{"vocab_size": 30, "embed_dim": 256, "encoder_qk_norm": true, "encoder_shared_expert": false, "text_encoder_norm": "layernorm", "beta2": 0.99, "steps": 10300}
Rows from block 5 of the image encoder of a small contrastive image-text model, named by matrix and row number. Rows with one number within an expert belong to one neuron, the router's apart. Each number is 128 + 24 x the weight over its row's rms, rounded and kept within 0 to 255. All counts start at 0. Numbers have three digits each.
Before each expert's rows are labels from the 100 images, of 14848, where the router gives the expert most weight on average: "colour at peak" is the nearest of a few named colours to the mean colour under the peak; "top examples" is what is common among them. Only what is clearly more common there than usual is listed. The data: made-up waving flags. In brackets: how many of the 100.
# router: router (encoder.blocks.5.mlp.router.weight, 4x128), inputs 0-127
# up: expert up (encoder.blocks.5.mlp.up, 4x128x128), inputs 0-127
# down: expert down (encoder.blocks.5.mlp.down, 4x128x128, transposed), outputs 0-127

# expert 0
colour at peak: green (91)
top examples: green (85); teal (70); plain field (40)
router.0:124166091133142122143153122113072102096115127091126130133104126122146102109178142170141124069155114091079106152147113061085161144147162098121088143142137133136156116126110122130158130127118112086151120136143113129137133127118117102155120128181162144161117106146123122139134175103115144115112147100099113143101105107119138094123106113108146131117147149149174120146107106182146146170128
up.18:120131127119152116150170108107087140150109141115094109114099110135165096100119161133156138121094092102124143092160093137112164104176180123139144134123139152200139133133133108145158142141165113104102114108173126097156143104137133076114140148125170078157114129156142134143128140136108106064146146124111102086121110111110143139170108127147152105122152149137126138104143130151142105148105
down.18:119124125099146140117127100121139131112157122119127091105130113120152109131117153155098137119139135145133139110158134166101125110141154181143126107091149183143193143136145123130159170126152124143085103093189082112149094094121162140149139063127153121129110124157162142132135145155098099138172102109100130122102128126096098121122116122153149145131183143099117150160105111124119119175108
up.19:163106119130163133130131115128145121127143134133124101100128121088150151160132109129126102157153123191084181127115136170156145122104110149136169103146139119148120115131133073121075131140148144165119129150106136110106094072098120145090147124098140110082113152149069157104130097134137151117174159123157124154105107134143143152136160153095096123127128115127104114164130129096096099127160
down.19:121109106146129134120157141134133124109135149156103130125158111126118167149138112086129112168163122157150133157114129120161147151089121147104127105116110103153113121145096108130087145124106118133138111148077181147113149153110122164137157164115124140086153148134078138122104114085161165139132169128159113146156136120137116120149156155061091094145106127153121102116151159089141158062138
up.20:150118126110094135116135187119174121134145144119130114099127127106130120162127124116109122159137118163115103109084147159150101141117148181113149097145115107108082168124125131104075138096124156141112128136144140163119111120088142120104097109078116116104152136160085104131107089136141150108168165156151129169158141127179126122102134132083119126133091135077154126113102132151102120084141
down.20:138108145149155117121137124112127127166102122146128122127163121120123135174096096098140101172131141131158139134087126167163140131123130124074142095154120135104123112138151088092108148152119115124135105149120163111140156129138138118099176166126113141114123137106076127096102121155120150160101126172144081143147129122141120137144148129072114083145090114181106097094156169110107102083156
up.21:128156135111049197166110166117123125125129103177133131145126129177129113110124095115131158125115130113129158142100164126131102141157110130121112139138131105099134113128126147111124115105122128126135157156095127166136149118157128130163126072131128162109137112088132104121128142106107116153112081130109157146158184151121102125137144121146115196123079102080117105083098126144116140117118
down.21:120169121131126098147096155145111114072102115115129142134128120134140117154147111132144095109146072132139094152125124099086154158131118090112091148129159093076176117117122164107132101163127136108191114128107107155094130130144110117168130113141143154136165120120129084115128159054134162125087140117071170149104111132123113136112132129099126117134152114155115124142160147134149124142120
up.22:136116131097157133108115095122136148150134160135140107118120106123092130120058158132108159137119111182127137121139117182129119068138130155141163115124133148131129150147137094150128130159166174197123130096147109086134116130099141151094112127117145094100111153127143142117132122179128090117147137152138104087127109130130151208144118150175172121131125151134122151117121127116124108146145
down.22:136153093118115105119158171148127089095132129152109119143164138094149114172181103141126097117111075109115115133106144096095128164093119089105121150141094134122141114100132163101127102135114134124168089150085134152137140143084098148176137118170153142125152113120132134140111133101143173102110119107089129129156138106163097119123126135091139133097156131150158073096129140153129164118142

# expert 1
colour at peak: pink (46)
top examples: emblem: no emblem (78); white (68); pink (54); grey (54)
router.1:130094149121126119146104095133152152116114089115120140134131138111148095166106138108088101169180170113143146129110105155145155106118091138148149117149123157136130138144145101115116149125142149114130108145135149128133089115108148131099133145109146114094123173123122150096121079117126138138172158136188087090117087110147149137123122148111095087161140122162117130179153130094107076089174
up.18:125130116104144131183085132114112129124127131130143113104091120162130146124145082120136158158109157099127107115128118151151137103149132115129142127127123106122125054144120133106117117100123113108120109101126133110129134141099101056131122179117156168131107076126119106101160110153156135183163089158102125128117138154136090091120119118133139107116135131117164116171100135088147169066151
down.18:129155081147159139087129142098148153170105086118158101148090116117109148158144147184165146078136124150133111149124097168156129127119122109095129125151121112153143133119106160129140171123102103118133092123173138120108156135143084126118064142131121107131121151115155148130099097164133125134104124106169097086126154076099130143113102174139129113113083157140109126116103126140115120135127
up.19:150135101093154127151110146159121145118133116128163109127114118133116138099144085149115201134085125096140130152122141128153144091151158129127154121125148129114106117123080139107179156122175138150142128148205132138133108087170145098136100141149123118162156118116129054103136136159155123098116091128118106168124152140128099144130126128140114133125080150116102149093109147158114136156128
down.19:117148134145087137128138080147133107105149126135107124151091144120163177131140136115123097107126111097110105147147133126151164125117157165142133114118151129122143102151107124138111125196082134100121122136124176137166173120103102152167087112107124092182093101161137181124135131170110149127139148095109143090139141162118110100121143116122156112135133126141155133154117060155139115095126
up.20:132099130106128137138150120154094112160104172176136103140154141137180145149132124118136132115151097146105135110127136142152135130105152134121170127105085129156141104123145132097045118126112091093138112140080154112120149128168116142135150127113133122123139100153093161124103139139142149166151169139117123157121148120112130141129165141103100085141105061149133125114085185125114103104161
down.20:110109179080129133111125131100127158122146061127174142139086131145119140146087151160127120115135109153130096105120130153139105157205118128132151099143142137121133158097142157124147133088145138117143143098175137124118151113162165086142121117178148128136133140132156102165093149152151133111108095100123165112109140142109128113160133122163123140144131157094147156154131147142129097183132
up.21:156112085107118106167062145132129173163154128112139111149084141139150120158176138129093136128117150087118113117119099100137160116134122091140161122136120133109124098167123169164186115134153106116145107143120104109119087080115143139103128123120136137162110124123102056148137127158164106131116129143130144144127120120118105129106115112088138097151159139138150102155097166108113090110144
down.21:131140120141108161167137111127086122082179179119169102119110121143129160124132154131135169111108140158093161148111134114157125114123103167130140103151132167111147130117118117117123156131108113157120122124133144166145155146140087169117115155104148101110100132186128136156093125119119125125177174081158134123134205115170132129131155096152162139117123102107127142135115114124138111103088
up.22:125123142159123134129158099172119113120151151130107153100125126135178130151108058126129099127182121155089129182109125164162119150161134123128140121143077197153158110112113066114102115121092156169109078113139117126135145142119115154142135158160105104138117125137134154149164107071166090108122141121118096114121136123115124104136137107134133132168118133139110115121101123138112148127135
down.22:130103122118119109095106136126118146161106117169166136135164138119093124117147153149107149124100170093102115091168127109049111138115064118138144122105155128157144166091109146174139156069148147132154107105122149135119065134121125098128146112123126118154155158079131103139137135149149130107138126106105145129103106100095142118111112147112125122103143159083151107153117133162112121149128

# expert 2
colour at peak: orange (51); brown (46)
top examples: emblem: no emblem (74); orange (67); brown (66); yellow (53)
router.2:134098128173083120124145154144159119177134148192097138126163141177118168154124123085138116148111115166182084085128131163125115149115105133115158138126100107123108085115130159137102120105122100131125139113081152156142158142150084154152137151137094149137120121101107148134122129116165131136101144151101147159135152127136076109086155137115127156121123090115125122101105133114120142098106
up.18:113122135145105156162111119126101140079144143088151133149096148145151137107173126104120157104101129117148143128101164104162150155145159140140143091146166136092149110114111130070153149129180119108069109145146121145140164101139135142130154131130140109144161098152125116121101124144186126124123097110109131123170202118155144112110127122156166170103110138128135153113119102139147118154101
down.18:131100098152078100125116158096133149144137139166104104125137132163130139137128107105124131139145151178176169136145115146122110124114107123137167109129108104142096154107166139123089099083129094164145129110074155154102158161146123137131140152147122168122132126138133152125128120091102165122097130176112148134148104106129108156136122170154139088163129147105117096083117097123115165101078
up.19:105101148134160108150059120121147150142116099109127143130129152140164118129102120100094111131192160098137150118134081155126168133125112117161139131127165148168141126113127137082143122179129119102145095131145155134127109119118155122125110144146149126106103149123148098066146112123110121165115141113152119115126107104151139148112119118126097136133167122183104122183148143064108090098138
down.19:143164105098110158125174176107102127076138137151149117136119107104101120115193147181171153112095117150125122149100177118118088135140117114099125124132130097126121150103157134161125108111156109156154138138099116120102126132147085150129118096124085100139123109125154094158099114144119160129110124141105140149126152112132149138136119131137150144107081151123112114090085131134142173180086
up.20:128149170104119120123125154123121103108157136126116142136124094130148142135175142144138129089096115079089156117104133130121135127140121069108154134106081121081139147096143135106168075161127136148128144154117141150161126159089110141140145094137177125122080129137172108174123097096072131128109129112140120115151160108175135130129150092107165148136134114119136118136162134180115138091124
down.20:164127126150149170144136124096131113131149159139138101110087138143118125139117140118144165142144177166144130181131173129158132123112141136101121132116146098107135089161162100120119174095159109111123150100149109108127161121153121152076110141089110143112138100152089114135145132117137133132174157117150137139080159150107119111083121165099090086158095083144148119127105121100115166133107
up.21:169157103116134145136133140158103129136111118116115129135109146093092144059147149119116160141155140148149180139140141128120135112142118136187117091090163144122116163139097105129114125129170176120173138142133110092079073106128157101096177126157146114086131112138126108114143110148153117165110047135159112126107118122124121115150127110123155098142127139133125124142140137087129133117139
down.21:113127118126131170133131134135067133092146100106142146120133115110139131122117132148154163137119137133149117163144144049122136098173123132153102127114175085138137117129077118128150131134172130107118100140134143101130095133190136102094155124132115086112150109134098081133129152124142105132098103105126129148090151104159138086134087136154102068116137138080134160143140140110137156123102
up.22:109150144145117145128126131093094085112139139102171105162133125134146124110172134111158102074111125084129121150147131063152151115135148106130100104140131127107158114146119114084128104151132101129151104131148141140145128152147083168135134102126138135177157123170184154124131152094110109110110140141100146113159165102141155113113117082124098115132124137103179124126125075185140120137126
down.22:109141130136153150159131134128169148136168124134122088125106128081153133117099098109130144180128129116135185125118121136198120107132121175109137078115098149117112169116139109115109125105133138121085125114115134119131134159127142137098159199127138124140111174145132138111114110136100105133111106121175073092162120125193141127160143137134143112153124147117097149088127107143107115105154

# expert 3
colour at peak: black (52); blue (40)
top examples: blue (74); purple (60)
router.3:125138142108161142095104125126092136112151153105168117119111110111103141086101131144119182136085130152102165141118165118160097101151143155148109106069157127121122167160119137125130130130144181166111132119162111107094101124138162105105129091105121101121149124135149095137123114155115105121138078117141169123152145147101133162153110094191136127109102157068108150109138139116135128139123
up.18:095107141104118143117131087122095138111130112145120142096145125106165098130134135114157093132123110117118151125130093108116101115125151121133142141161122171099124129174127137132140150108119076128114125181102130095120146135144125117135144138116140142194176132069095143139151119136116169108123103067055108152110134135097144118130144107135120095141130145139146116157160169196145094130145
down.18:096165137118124109143102112122118181097138123093192155135067139144140145079117120170115175106130113151116155152139128131135149092169127112100123125138165123115131133140118148127105169145133082157145128118143089111087113145125094142121119114128136113146119112100194118148130116123148123144103098128112151107150133096097139139130080140153159158102132133108122142092102102151160148177101
up.19:132152101144097147123181181172141104120105136146105136163133113148112109124149129089153134118141124093118102140134137145154148110092142170118144127153127135144128136117130107174133106116091141141126133135099117189115164137121132138161111079124104156117097110125176134131099160121124108123156125166108136141165142116095098097115123141140127156064104082105141103112086135135164168146085
down.19:128117139157117098157110121131108127129169138142080105082144127107138130137166122110108162155100136097113160183107165119121130144161141169191172123122156139153126119118114123087156138098142154073124101108122121155148127118145148133142136137090118132146136112161119105145095130131151097137145106095130112109126169126137161098145132084154149193097156151092152142156149126127112123093113
up.20:114127139140135126112112104130072114104075142103146132127118086120132117122150145154140125032106112091109113122174110101159149139117140124105116122124158175143175120128145151143163154130086120111121122071174113140104126119118113131122094097134162118137115110170152136098133165144114123106155144124146156139119159104123136130139096132138119117087119146160164123178151083123144108113139
down.20:132093151165158140157116182104145159144161130143128109115112144144137164121095137134119158140147168177180126143122151156134109105145116110120149132128169064126117115131165125127086109086098118130113154104139139137122146117172105112107125174118087145136137148105098088105115151125167133131121115124139127124102144168138107092108142156144090137165089105111085164105124135125110137098093
up.21:097138116094102145136150112131075121092127118144109120124168136138115092131133169119145094158134106102124138147104133081130149116116147156167110128136096200151164129124147143107129145153151137129115134188115124133176130131123094151169105099135128139140142164106133147171137159131139133155155079088084134164105147102099142170124148102111121089132149151143175132142128108138107109126099
down.21:134120111121134181138129132138135155119150139101151099124093102150146139144127138119131173099133104163115126129154125164166151091170135155128121136128142094159106099131119124131086141082125084134127116092115095104118139121129118093122101124132146112111125110152167141129135088104147097124153092137110084136141179098112125160149099137122170168096144124103155127087096144093152165094063
up.22:092132146133128117133136123086162126142162167144120137140119118098099142104091115142144138157177099162098195129116116095112118100129122108155125166107149136136151176122140120134105112110168165161106115086116146119125096118139165172114124177119118087147099186098135134116149080145122114112117114159163128128118127124141128138136102165132156135123136154095086108140131136173117151165117
down.22:132129137122142148118149151147099111089117135114111143115150122118168113192181117101172074105119058059146114139108124112146133134124170102105141123168169141131096090148131143128125061143132079132148148154083116155141116152123100131136109117088148129128180115123132109129141144129103141145144175126120109143157153120125135119131137102103104133144124082142148123141147124123139129126116